Rows from block 8 of a small self-supervised image encoder, named by matrix and row number. Rows with one number belong to one neuron. Each number is 128 + 24 x the weight over its row's rms, rounded and kept within 0 to 255. All counts start at 0. Numbers have three digits each. After the name is the row's rms in percent of the matrix's.
After each neuron's rows are labels from the 100 images, of 14976, where the neuron reaches its highest value: "strongest on" is what is common among them. Only what is clearly more common there than usual is listed. The data: rendered rooms with furniture.
# fc1: MLP up (model.blocks.8.mlp.fc1.weight, 768x192), inputs 0-191
# fc2: MLP down (model.blocks.8.mlp.fc2.weight, 192x768, transposed), outputs 0-191

fc1.48 090:087108084182151101114137135126120125134120171136129083162085131134114066158122097148138144133178131147143148121110107147121109097111122134127168116126081123116099171102150123112166145140089131154122116100094135123186157115107121162132105119109120133153130156121167133153115134170118129178141165160114143136093135150153133146108118116161098106138153141159105127128170145118127123113173103106148097183135119143174136118143115146100181165124106152104113122115138136139128127160124155167184124120080089141128138113128113107139134117105101154132124134124154104128149135152067141117
fc2.48 086:135152112093121109135141136173118110124161154063200106143127176142129126151102114106121115116137168105089132102120166126109160132124126199132151122142091144139138112141143158131131156095155126145095155111132124136122131155104084073116127091099118165125135119133147113170123136122153099151119116080152134175167103117115133130136150115102108095103119136127152130153154156136111167125126091167105125118095142120165128140112160180122119178137137162109107096109115119140113084133115147168142130097128156105161123110158117126136138054144103142120143142125120157109109098128128143128
strongest on: count: zero; black walls

fc1.100 100:160122071154138136122121127097133127117136146146163133130136096121126151103099078133125118154134146162138143174087144127123138158120099170156136150158129138144129150079105137123126142114141154161069173161119133168109137176153113121113112065120158116097126124115144122108147138145141139160114102088114088105126086129116151131118183156132125132119116113179114124138172155118141124129173180109138117176163152154137144094134119143145133126155134127078117090128119093079135130133162127123123144172133120123135103115137119097080122120142129115106159127078121131115107081153114108086
fc2.100 095:130141138121165127143111100171129161146176143143117138139162123135114176164093092124130126149141160154079138150163113146137128133134167134165101112107143149109148156100148141181143163140133108127130122155102111180120126114141127126121171152141135105116113042077155088148097122115091137142129149159143169132160126147110148150124101176093115141155120149116132141114071150142114145102139144117138113172105174080117118123134155147125122153157081076136146129157122144142122112110104139162111160109109099131128110123137134120153108137086141110103117115095159100146161114124139117116
strongest on: count: zero; black walls

fc1.450 074:103159134140157119134074160123151197148133165091145162126117143109096132155107143148119126122140114162102149132128123117135163116113132121116121107072114143128126130150119116161099109095109105122136135146130124114138110150094101123110096129133126147109101123153141130087138148123132128111133118109126158145140179146092118128117105102154207138146122121127123166145156111100080075173168111145138148128130148091161155081096112133134082091128120151110090169101126115117147116171106111096120114095126120098104044091117146092119156135101120108144139108126115156131117145110127102106
fc2.450 057:174114138130117163109138149132120130136078143090101151139167154165139115134120153136130157138135097154139117126160161115115129062181120127134141132088160159109122122130087131142134134146090135148107094119166086141126139115137113111147089141116106136161122107112163130144126107130126136154126157106105165130157142131158133083128132135151143122164155125116151101095119123115160091118126137141088142071125162127100148157148158129137157132109137092137105148097143140151130137113116119110102134129084171139047145133142101204110105117126089115077102137133165098139146103152110149096
strongest on: white walls

fc1.674 109:097151148145110092078144148149110107112149159144122121126137099146109120127110132173142142134136137169143179152093082108112149119105153071150134114123145088124135159127135115144163137128104130152086139114118105149140095120124119150135151125114117110142174128150138140124148106098105074149121173139129102123136114169133097163126155080142139083125133138149134139096145125116146132130156152160138149126126110151150156105179129129132179115119129088159151107109144102130150143163126119119161124093138118095103133101186182087095087122114115132134147117098086122166173126131129073165
fc2.674 110:120102128176157125133083130130151159119189123121098111108119138121149123120141137126116113129077137107105188119115153161113140105117131144109073110114151104109161076144134074097088107120139157134115101144127121176114143140129133127121136100169094145107132113142116111171147113126116138092123147128154149166101165129100124116132178113099085130133103137124156133131156125107095131128136122145124130149128147112139156141140128170119145093118151089122141143110108149157130150129117131143183133085162102138151141135106161079117137096127105120132141137102141181192167134164162112069
strongest on: black walls; count: zero

fc1.29 082:155122126133112129060145177121093145110096128142111118149074098102148143116078137148176145104098115096117115125116144143163117125118147161135093120100105151143126131116146118147170147124117123122170102130170136142147116110120112129151103104102142134121122106156122135139107121104091164117132134144150089127123140166095150152137134109134155125089132143123115159092106136097159113130157151139138142122136135131095141115149164072148149173135176131128130135074116089151117120181130149168119073139114140082147151069139087140108142137096061131114140117174127127131119149133158116106
fc2.29 080:109167110173141144112102125128135093177145084102115154138154110150091056140136087145130112107159091131115154137140110118119129118155139122121091091161107148102142112108151140104121185132124115139137144157149120090135187095118133118116101132125121140115117131127180155102168108164094199110136124136119124132110151113158098110129186159145121127105147130093117084124116158117094124118159140130130106115161106178155087124149099137108128138141149088089164147111103138123153106163140107123155128089123165118122149124095146126132164134105145119139101161128107116141151131131121099158
strongest on: black walls

fc1.182 119:098121131168159137161106087106153140129140051113153172108168106127176112145092108122125102142127152169133128147112129132158105180126141137121111123172126090140139131141120176086109074146134136134136155178091113127097105092135144137101159141130111151086128177120077148155110136153130141156134127099128141150129124121161130119102136144101140166106111095146126147130107150125148129085103107158131100152145112118116132087101142092127121147167099087166136139136132123126093096117134117092084120141184096159125153159142123147147128149149135119157139151132146142131114110158110163125
fc2.182 121:092117156106131138111153086113141146121149138098089121110097142166149148126101187122171113106071157128156165142154146189195137130118105107127165104130127101161067118133132111132109123167099088134156123111091125136107088127122138162131139147111143126136113191097063126127122139148150114113114106126152137121121154111158110115078080133104134131119165120139122102091143128117112115149107174111153119169138093108134121112108120124144143119092103109152163089142122118122150121112098117138106147115107104133142119157130121129123112191153125116134106146135169095148104132140127129109
strongest on: white walls

fc1.764 083:102162102155100111096122135104130096109153112105132124154113081144131103117112124111099177160119092132095134138183135129123121114116145094145149150118153149125089122153114142133107159113137137095111125111116132130150126133142096127129155118135188090119127164128177115144118100072140083119158143129103112110143080123155099137132119121175132116098139106111128125109110094124098148106105129183102135138136110105097108131158100154107174167115139113128153148128122150131139155123148152141154104097109098144131063110119115142079106095088127130153136123099150150172178163125132168074
fc2.764 088:099123132158142128114114124104134128142135172157092142125126202126127112116127136102124111146109113160119138120124083109109120129091151107129107175161142136134146113109113099113086130105171127104102112147153121102147149150108107143136124106156121091137083140134138158151152100158133095093093152133145110107154143123142116118085154110150155150143143128105119151077138135120129144086127142123047161136125150115118145139147151140102089110152147151128149150163152128102129124125102086153114146067137120077157147148103101080118167158099146163146155114123120084154124164161083118124
strongest on: black walls

fc1.109 088:134210091201126167105128170135119094136088113079120127107113137111150140072171104130131095110092088115141162127160134097152106168112135125129125089125126101114120118110105129099166130133101145147144141120148159168146128103115121116127146116139105140123121114135128130122122158130110106132125156161121124142084126138166146139119142137116120156111110151089176094111145157107119150132122139115179116099098099103142168092109138100110151128121125149140142134116102112123169120155097100079127091108125129072157170113081151089139139129116145152138140114148164123169123114129103105131
fc2.109 068:120128121127076135099128145146124130088161192122133126121152112136108151143108146191072135130130147110157110101136119170177145144108115146131042110137095120112134152117168134118102165111093140117130110100131104120125109110171127120144134112135177121164099124102136109113119127166098134147156168138145120140105160133143122122125136126164118105137118106090125125128092102094105146117091119115131102134096129141167137143109105168156137071123115154134149136142165166128090125180093124170133119101144153102147162180141158152108144099139130134084156129128134125128101131147129094106
strongest on: black walls

fc1.85 098:122120139085091120158150157112160123121112144114134166150100097153145084103093125141097101133096123165147152119155140118103126109126080132102128118126090129135130143066160112134130147089089167126097139139171066143157160110141120170099141117128119161119105158116167135100147101148146085146133142091093134142160125137101111122126116129098123124132140157134135103110090156105138147131142112134143113179115110097121125158184129095138142105104136143119178174170150146140130085150098116161150092143144078112135131106105153141096113110148142146133134171131124100087131164121109134133
fc2.85 083:080130133162138144104131108123129126155141125114169097157108145106125128120164111121122120144133126154176111140127094089091154100099136115101122091195187135153105119095155128145122118113084138146116122139117099132160127116115101130080134087132132137155121100129131107163125169167169144133101159139134133148133089150144144141118115133133172138103118135132115153130179103123117165093132106031104105146120129097149135136076132121095121148181117107106124111159117099106167139091132109159162137106164168119114098161117102125139152132119146132137161127113139132150128101118121156135
strongest on: black walls

fc1.282 111:135112122170155098120116120125110094155141116102117142159112142069131126134117139089141107141086117160102160084143106132104139158082124096144128089122146114102137097110120140095135116135135139123124137113099176134111107140145101146164122102132096105092131151121130154154175132162096138152147171140137132087120104100167123134089154124115133140160155172137128141103161142137129136137139112137126102142086132110143133139135111178109131175138106112118130152120106188101164153098071103121130131126154113077173124129141132067136119112140118162145074130154111107128133123150070137084
fc2.282 109:104097118117128139137144133098103092090146109168118104095163194124121131121101134153161120110077157126162119062141075127156114156110123138147116103135115118093131144157152155151122161107138149115155135152171127146118111141162126134130118144106120109133135138132133138172112115148137169120095138107156132120154135143114121139092147132131138128136171132133134113145106137180106152131111077130149090163166081148148182128160153120096148111143179187140125170136170160184144134120077131144125096131102136140143146155141126101121149149122119121104129114158143119127164148162112134155
strongest on: black walls

fc1.204 107:124148135141131121098090144117116140097160110128190127134133163126145119142138128158147140191134113136160174129129151088093143156096167130120115104160136099147179154136098124108107123145109106122109108130140091122091144095129107093105108144146080106083149106112173155099115109150137102178094136132117162131150132119153109114130177122114104108115125116169159127108115136182118151148165125107126111123106124093151097142130112151141113160120118080171141141149121173143143120111083109109157113134145100085114087132085145105102164110110128116141094117092136129128145115153103166112
fc2.204 102:127144114094153136159171131129091149129115130112064112103099113127102136114124127177128088125112145143116140161147115128135124184093148092122101104144164121115133126124093128167119158139096181138153109173127098109150130110143124114154143074123168128134143170122114076162159144148116137104077137126127187122170153107146180138102103130147143149164175130120110147113126107105125111121086154097135084106133131088087113125157133098112110115087150120144138118165147154110109089106096099143120146155171121096160147155113129126095117101131136137135145146131117113123133095109134124124
strongest on: count: zero; black walls

fc1.410 108:099131104101157109137121147162128124130100171122143124154101161123139173144133109145125088138134130153119155137094120080120140153152092199173123061131108133121093153109106129112109107116076146114113143201099117137106108114121114130103131104141092115131158125074118147107146152161158144169121091138146099148167115142141085137123102163143096116170126114131126157123112099176122149123113134117164107136106111129161144107128118125145120136134119110136123125119116133068136095103139193110152142131146119125085110143156126129132134147159140125132140095083102120184134140111111132106
fc2.410 108:143101084137152128142110109127144132126131132133111137131130125109117156119095140139144144147159137145106174181132133119140116126110123123104117164173125136134151171087129091107124146139154136155090156139129175118143102087086110129117136121181135132119130116124157079137129094152092172140143159134103115143122135082110116168123173136110144147138115147157119144125115159173116146081135162137121102093166154128094132125114147142105116134157092087110178095155085079124190111111113140103107125154119082129120099110154131085116108133138150123119126130093162106142119146145181105079
strongest on: count: zero

fc1.742 107:089075152141118130147121116116131134116152133136125113127087137095147097139092144145163133112139130180124166105123136159141107149116125133185133128119109138132150092087138155150079149155178090101100122184123137170136104083151153124159134156135135118132090139109129130159119128110164153142097136124161167163144122122173128178102121145129100122113109157135100152127112104142139135144140156111094132156106158105146132110168097120145127115102104097114184109131159174127129112119084149111123126133152077118186108136126121106151156102126143148134111135151155104175119109153166104127
fc2.742 103:148139145134089182126205163134138160125126134147118121102163148144138102147138174118120099101141125154096140144170113141146152148110151125122108115143134106108123126168128113143134120147110123146091112131102197121161116099102152125155151123110123136120127139146103176202125154170170127101115131097142181149124142099125108116075088153087159138107115150118164124129159144118089165111096094137145129141122084139122117146156181086136131151118116110128100089131162157154139121129119141129124121113102128139158122133109095144116148136132145104155091123176129086134098135133139130105
strongest on: black walls

fc1.419 108:093082152148135110111097124113168086156117177096139089135122130120135113127118158081147116137146103174106118139145163148099168126136145118138104109125117141139185129098125111143127133128107142134116132124143173142156119163140118120115073123128159097126186104136172112159106181122132164112086115145108120152156111090123122136111167178159135113113137142122122137138124082191105124121133117117150081144175108111132149121165137132096123126119135140158101163141137159140118175115144155132167169151095128168138098126147141154119101158175104103146116109127120108142147144162121116135
fc2.419 126:122067124202185129117154100111105087130095129124117120135148151128135130091151128131130122090123149175149151128154147108114141142134152123121184109175111140116123136081137114116134196135148147120116116156130146127115093114133139118094115121146147170109116116153116109117116148149125165131134146173142137115145126084089136105112166165164111149133104137136146148147124189127136134129142154117150137097143135079150125152152143132106089143147126107112127133132144101122158123135152151099110119162135115101089138083122112073144120147158130133123167103125095126155176154151163084084
strongest on: white walls

fc1.743 086:129113094109124117166105121147129133111148092121138150141107144113119093121143120130145117119129117160117153145142129136142163156143097123138144141157144142132143169110171173158148126158145142149134104134167151159135113173111168088117131160146144210111118126129140115100150119141135122148121203162131143135093126136124156107072121115114125127131164122110102152140178166129130140113084098085171134164137087093087175127154147164099089151126099149164121131139120150116126114134109104120171125114113139138081152161139100143144076129098109112152156095132089125141122151137112109137
fc2.743 078:152144130136115181089131135159100133119089135143170152139148146150117141187153157120144184100188156139106138112116124137099105115101146078146150108143116103145133114097174163069163123101136157160135125115075137125149110108101144149134139106084117152136139117128112117152150127137145153099143127124136110136144156151128071085136121119135128133116129129068085164108129143106128130143082131146144141135137110130148125137177157124155165123124074145084109114124107148107138140138099124101144123088104187118163141112106119120144148096120112139152138122136097121091142148135134126175
strongest on: white walls